config.yaml
crop_scale_min: 1
arch: "unet"
block: "basic"
beta2: 0.95
weight_decay: 0.08
Rows from block 3, named by matrix and row number. Rows with one number belong to one channel. Each number is 500 + 40 x the weight over its row's rms, rounded and kept within 0 to 999. All counts start at 0. Numbers have three digits each. After the name is the row's rms in percent of the matrix's.
# convs0: first 3x3 conv (model.enc.1.1.convs.0.weight, 128x128x3x3), inputs 15-29, a 3x3 kernel for each
# convs1: second 3x3 conv (model.enc.1.1.convs.1.weight, 128x128x3x3, transposed), outputs 15-29, a 3x3 kernel for each
convs0.46 101:499456549479454518515509528479448494514523440507479513521522517478499503457446450513499475511415423500459486517560460577473415529497503495542552528470519460472537533512522437426502527483510513500454492476455452479505473404474450515539496561549488490488508493438445453472523538522448502505528538563554482467475441461454532575476496452508503481540467527553544474540513457543523476580536473481490482470594511
convs1.46 098:434510473527539497501533531545533491556550524540516505439492489543558468484505441461526555482495502501447429488552550480554538471488506494469439494552580482544568505499498554570536467484517544512470515488460483475447574499408592567501471481502437549486436569493471541511521507537517506525470522536498459477439435496446443451564551574476529527447485488476500496529537458533529434487525510460484570471467496
convs0.47 086:523449414506405411569488483495434464482478471455481520502547544489480496470450439491535533436406419497464489505511487520478427536485450553484451458451454546508507488520473484493501472481542514509485561489419578488452471505474462530469482588553532481525504480518479471496524513435489459405515519495599566433531542466478444541461477500510508423552550483569572570509502516499467460547481474502457408468447426
convs1.47 081:580544491507507444468486479566552517573560525566526499527559521548530459513481458475513549545497494542490477541549534564557538541551562517494448466493525464471518528546518521548499493491474524507477516493440487482445519477444501516458475516490504477481547492491510477466516440483500515504462438471462440450521465457490500517528541530494510417464473439497533517508488497456445506528567544516529554498520535
convs0.48 119:574526466449444458434414507515488405485545493481520546446534503500532515470487491548487628565415473590530491532467524524485451464507454534542454479494359488462451513499467497449518541450518439502512432431452478469483469428479393465549477543588511449448498481501510526489482548542463554580508510598508504480363483458487477526428495485482533518509555575506515494494431432502451449581556505478462458463504495
convs1.48 115:480423442542544478441511540521516514482513484478479490480485512509482498509423511447474479440387500490422459481522565494531616532489583549451459522591542469502505506516460455519451459516489481505494485464489497455471568485479497427492474460502539474456526485536446491513479518529480468487442489474510436480502471529499517531545537496498450462510520512506533526515489473519474458502522520475522544551538559
convs0.49 121:459368510535423461533460384480465460456522489506462513506507497514509518503490449509463461452496427481563507496437489541498442545550504496497503557424489561516462480484490510467432469532516505505463520531472495544503515468451476528414477516496545499501531490515549520494475510461480556526529496511523520523545559440480469473459475427486528512532494516503509512373453563395398480529510485520541444452524494
convs1.49 119:505445491414424442466466487544498496572544457512513489554537506571519497538557518459492511509483462454526499453485440458434433526431475429424432402472453448524516549451457533497484458476481464502471542488523543551505513467508554485451513475471472470490507450476490547466535498528453506544475449494520422402517470482567575531569503472520500494527510473489453485548428476500528505605594437525639567506588570
convs0.50 080:518495482496454487567560523474440457507471471508483508525547521520494509475454461540511488509438418542468486524504481527493428458458453528556497436448474480478481552511539477409476554470490561480429558464430530468508465424470498486507478500532526498416489441377474433471494473491455454458548532540531477470446442478478525510477456455519479472608468483586588527527489464475475466526500494487483497429518547
convs1.50 076:515562550542532463474524499563561528565554485582541530500540526573535466476453407508532556530542524498492483510592508549611527535572524496452487573566534529591567488481498533505502464486541544527477521498454464461468501459419563523509472473527464474499449478486453517515505488479504499526482491507449510495487499539376446496557504508510509490457501518479550555487515511461484434504516484504510522512526568
convs0.51 107:582545512475458478431432460451460482522521468531525531506459450448482519474505453481439477455466489449458508429455502502540482524454533529521493507471453500457456504465484441438483494484480485435465467483502499529526417451492483492518581555593444430486487457492501506545513508573443467504395427463485446543430517482508519564494458529463512496466503575481507471490518480476490469538475510426520581461546562
convs1.51 110:537548557535555525508524502540515545524511587509521533456517535514519518527508545442451461511488488538540511505514524505489530515508494544550570542562553541551511562535540475506511465523589493492476512487520524506485524451477402423539413458480464529515473507450464455515503487514473520531473487489406458519461478563455504522434481468452469518502472534489504514528557527530506471392472532489460495474496494
convs0.52 116:531486542500531519468505504514499463485475481480482455532550541443474536489496542495511482522538470496527497487490466531514455529482501456465515504527544491475563516464512541407522529427465537487457524454417546499465571462487512449477464466466493511441506541458451557494561525496574516458570532388545436499414401566451548593534466447533497443531511475482521492488529428532504383523453480434372503478460540
convs1.52 116:482540483571592444575582492540556572551581544483524498475514580494538571531568532527527550515524541553520483539579560505590543478555522496536474527571469495518510529541534489524546435570503444506531474518527478519512455487542411434512426433452472483505449501552437516504519538501508494471517501465455454559397417504459513477459449560477484565475482513463490574432498536498554503431458614423450527520541541
convs0.53 096:510483474473442446517555538552520521517540507463489576481497483479504492490516525542460539533469523542516513522544489516503507548513519464468494533449475521523539557439469479449426545567488546481451523447456576468472500456531529533458465543516472501568477533533524506493510485445486515432530576579514470508503447467546546534521471518440477504499498485490508486491525506511511527479433516524411478594587494
convs1.53 094:539519483528526479465475467525521429538525525560527493482453460493554473431504455625594562567560522497521517507419459515474478474509494485524473501464497539474528503495512485466503517504464543503473527527458511523499506511479484514518515564568492470497486562537457492498462472479460473483470470502468476474536542508478488532487492457475540475500519586517482430466537465476563516496501500487523542498527530
convs0.54 115:575485443566479423603515403484401439479416426512452432505463511468463434491437402493407383452479467481518470467472446530512488539492537489503473529501460564528500467477479552517432537483421556534440580526479565550509512504401506460396480471441512451449457487521483460539461508513459465543514493486485481498522508429540508465436464505478457550443449508486540503482529503481485459525557492509508439492453453
convs1.54 118:467430449494402458516459465532548547566559517549560543524560436523586487533579500545503413553550502514528525471513444446549430487508471456423416513403384587550476506473454558426431557467479484479420492468402521482443515509605451474552491431535551511442524508439503522424574545455515530484443457484525456533467498488493532569533481514551445476534483468453516503459536485484521508560517438546551487472562566
convs0.55 066:503505546478460504525526523484445495487450474497485502514524521486494487485440448534515508514433438515444459492500548492457512525487499521526566459450556527494517548495514460429458478456496539534541519469506517443487473471482458481462484490507502482518509460451542465478547455472497435375539554490577560609497452499521482491522494488486465453527499495533580606498485544514464490528529592473483558494465493
convs1.55 062:506557502451496460465449490529552528529518530558523525516536514521538510429456452515521537547515504512496516544537472548568464502530504447532529449513526539521502465470519514523563458488525515536519482518492474474493478490446545557507496517538483499464471509450488528468536488446500506466439403450538484403538527473390473495537486488516488473528483508496524490462550502384492491544514490504534560451519514
convs0.56 119:450495577503441612519437530501426499506528441459476443512552515474513537479488493463517499492454494502468481504396540523404553455535543508539482491471619541388531476496553510433592518495488475525514501498508516450460461489565491485451465521447488549497504527458537518488528475500475516469520464466494501507548447576442499474480480503494522410509476441476471499398451520429435542518493489463451540440473463
convs1.56 118:363470516365446454461449465567526521561570512546515532477527516480535499444547486481438477529481472534468438526558523506521540515501512454458425429519476512567561444532482458507520376433490478528548501497538500495490557548548503549556464448472504518524432530487468514515486489516486472505477457481484525464445468563468498515495526580506518510570503537502508497504500493524511514487608518457516649516529558
convs0.57 106:453482438507501426449422427478466455550458417477467441556504465515447503501536516526546542523522457507485459535481538479471528453432446507498422445514464494509464536533505506548469504497479593525447536514474482424468491514438523471434524423434543514500561422498495412481571528507487484484538501510559515434438479423481527487514511508498472486476395434432425465450443494466504485587566419578498376532437471
convs1.57 112:499461439490467507508475477523516537534522540512487477553538510576500522511530505494512432432480402417498427573471476528452451492502400468460501472440404506430381475429464488455491547480423537473461503460431498439389468541459460454497498466513499515510507505519496488497535530462514517477446482487541540531513481540508500516567568509532453460477456485528512526506473486460476443516519481456464440492504488
convs0.58 087:534540493543471427515499450540516527491468466459448446539518529549531502507494471505507533509565540499521477640555538565501498501481479513529536513505455489541480564499513480495494491515437500524512465455467443411447442512539474532495434474382547546495539538469518436453475468537508543498475475456526553493520503460491505478559507576481487496500431444557512511540459472535494485507578547496499473522469414
convs1.58 084:538509476528501458438403433518519529522514533502526534532519454509569515475483411519474465472502449416437381557474481489487456448452450500464494496477492425443437499535537549540514474460448545492516557560499491525469515535540497461513521485483520534515474483515488531504490500508516474511512512563590514535515484527489485472527498466506470461534499471500473472483513529505567535512468504572485495435424445
convs0.59 105:475527549484588553457470491462468478585458445507463458486496496453505505487518522544440450523530479429441456507528434551490432517480531517514520469544513456503514399429523393533492460480470591519448549544503486509510456536502442526472552503381515476509549502553502444498479512490508487480513537480447500452461470499509515466507533513468548482462436415512490470561466484584534547478494494520517465495465481
convs1.59 104:385405478407358431460375389505549504547558549542538536468504532507533529461535505533544479502515467448555462511509569453519544471538506459432433467409450425431473437489495469421471467428469544505523538535502534536452455561544471499516456497539445500532476500558521478488479497455504481458527529512545553542450435501528531465469521505463508504479507546496475499536506470528554491499473517460439480460493465
convs0.60 076:490495503504517460499473479489509490477539486555489557559539507536538529480520513512476555559467494562450435516467460467430492468456472421439496419457474460415406449446454463479510462491536520517433531491452514501462472450477535538475595581523441467477488420486473471495525536482482579565526502528466517514445424528467499515541472460519505461562480521488445436521511481518536500508519477522480470531518495
convs1.60 081:477444506467450437489472538506516517501470476516535500502503511477504449533518471540532482485553516488533552454497426443525429475526504490400463472445516492487529425397457504515504508489505534499454557510436556511448456479439555542479548536478488514527493474552500525538511507470489491485531534509485524522484525449520584433541523495504538535499504481475484434508523460527534509467490485476491411495520445
convs0.61 108:547462495523465489499507496511485472545512513503499512567536580524498506450464482456435512444438495524491540483468497526578475518559483515492455493518525480453513540472513459490513540471471538513462507457442478435463525466455494465496499466446517474515476496519493523510460449469491432461499499438551438435493486452491537534536441452574485476545547475471486507480503487480501509545502493467460497440471558
convs1.61 110:535519471559501443534497482545583517553543509494447473463496546481528544486513496578599553558531502561515444512531538476537489565529392470530452536534435492466510535463489496507521514526444437493474504475438495469408518480513467460490491439511486513477509551503494521475541514494493509481493516464460491554492525561476524542504527536493523539497508492406462520449531486490508426439469532478490571513517560
convs0.62 113:461450520491471529466474536514432457482447471424470487530491509463486482479452491461449426535468382508461407499475434536493466527521471457508545468489524525531544468504493462461502458473493483498555476468544529505556506504557529469524561456475517512465479517472470480523423479498485449507480490499479499537479454451530501494502516425508517428457489443456509471450527459472541485539529495549530507535490467
convs1.62 118:447473446452422425475466439506502488508484507542518507482539502496548503485563545524528481552575510531523487487523486539536435576512456426471428430440468438484517473529495493545498484560542485494476503540479538581507494472555505452523545475514422507508421535490461513505496508508432465462456466437500590567592576486597594542539495496556526487563513484505516440490541425495525473445467543507452512534516509
convs0.63 082:599546448529489451494489514521482453524505464488485509510584504508538520490485449500482590523436493596458522478453473508467451485450446562538478494557449516532516515513478445465477481458489531496461540465425548482448491452452492508510505490525569453537516473458515501444539545485489544517510506478494483532448497484451536570518538516552511446601494478518511455550500419572523455560507498507482485479503532
convs1.63 079:465469463544517470480546584555536482533540497528481457492464471551493425485490449467472508495452504511429387563509567597515577538513519518504512532621600445480522478486496490530575459521514520507482508477454494453432547490440517506437462466453448469473474499518500489485518506475508488465512519514496487566542476505462486499525535484470487476476487464440512559483498511530562512507501538524530533515583523
convs0.64 107:520531521528453487564561514499471515481529426550461470510550562504491517515451392523435438507431453548502443554483496540506466519493481496560473476441497636596571491496486546458469504513482523485532555501453539526460452446459494491444427467433506459474446409442451436453502549512460554512512452515463526522519483453486479471482491508419508461484462513537494467552556494498488534489510519553497424480513467
convs1.64 107:495451531469400431508525538561530519575555521532522528523545516592584524468509504494506502558556523519533530409486451425481484475491504512420458510529513481543539521445468608462476519533511498513488552482481479514422465515541542482520500523557513479454504511458507564503551502506446535519473483505557534522530518558503502514548458473502503512449552565519540502529479481425481494646651538562576571453490519
convs0.65 101:527506541494525509436529558520522512486517501505463496513560521482497531468498517527583547567511479510486468531552510546491454469509464489505541563549496503574546491540541554572523488535524560466501474495511459514535443452442474499470515420432501511578516457496485477492477451527498554486539547543476469481482520527459538490490491486507445435544415457487468490511468501517464444494486518545502552517487496
convs1.65 098:585518524471512521446522482518526538484533539506520487530508507539525514446475478499534567501534535462516470520518547480455490432407461519486491418485511399474457479470530511528564527530481483481539487485533494524475482480516552535502539466500468501482439509555476511531496513522536547463504516494530554505526478464546414408514512553481517531496490478514517524507463491517532505543483476534509510544457502
convs0.66 103:565562496557538509531454497469491566530472508530474487555534584534484556551518547455459514402528530429524534459541506566530525551531497464459484557543496523533533555500424577484423502477423486509524538511481594554481466446451582460445501544506450515501471533477488494512478459447502490439526531491475452420574513368536504454455475488454513540469494504513450441540501512548501466456432456534475434548517464
convs1.66 105:562465408475418352472514501545505504524527569538526523501466448529490447492474462578591489571593491497521484505467449589523476572486478428392364472504480486540536495547529528504495519485512520458432529487419493470447489524556498536564533539468464512503535503478508495506517525523479494488496500473533564559536545523508539489497470539517551559531515526531467538516509524496475518475532505494472522545512426
convs0.67 108:459520533495538533489514496452474505419429476452418483519543522485505474472481516443479509514492526569527495430439470474449519512477498523528522511533533462511491481512481476512516494544544527549531561549527532512525494499524507490470495496484459464538537491541490484523395427465429423455498398459456510483425444483466450464506443486486460490499446489501521513520532503516510512463531492474518505460477481
convs1.67 114:453437448486456475465480517559528532579507524552547558512500524521534528473526542563524495561546525499500502492457478525520465527507433483450458486456497515484499480490484468469472424385413511502466488472481458448468522488452504464485467475474474467519468432514479496488482506457491512503478511523440428464459457445550522496546523504511495518501517486476500478511504497461477462417387476463462464502516494
convs0.68 118:446443500518476499562549568486490493480473464486457460479499494507436442512464468480553489413553457469429505443507467451505528539466535462476502515504479551578538472481434508518477491508564527476480525428489514454510504501489468467482501483490525493515505491512506519396538532503508502482521533474534473535544433501469501482478561452449517423461481412468502540483443518489442462577526484573428471519435515
convs1.68 119:581506449538522496517521495509516553485512536483472517510497483524519508585559496523508475482483435458487472540536476548477467516438448528516483482505475471504480526535484467494526571545446545551529560536509557537471489532530464415473431432531467493561474478535484509476531538530527528482508483491503531492473389447575474441482505560492444463450423447555501467532470450513509488485452519462405465523473489
convs0.69 094:516506398496486488483473486491493466500522474516518463521531482504488464534479494492546448483501475497499482503471478505478521479526521545574474565511511464535508473531529495489509527515490518503507550502504579544509488471497520495489444489530548451447487458456509460441480507506461459475487447496536526477541522437517494494528541463513497490506499520513518560545553555529504529543516451535481460475493498
convs1.69 092:515505452516476485508458454544519483545547546511517543482503484508496445563534462495494464524494480485486471475509431482521460564499446531576496532489478460431447516516536517540500499479444481468467526508498544573545439449473462446499478519536476550500505548515501488503509464477535555557535533504489561607518548523505458408477479504450477488447427462400478497497529476508569532507538495546538513482517483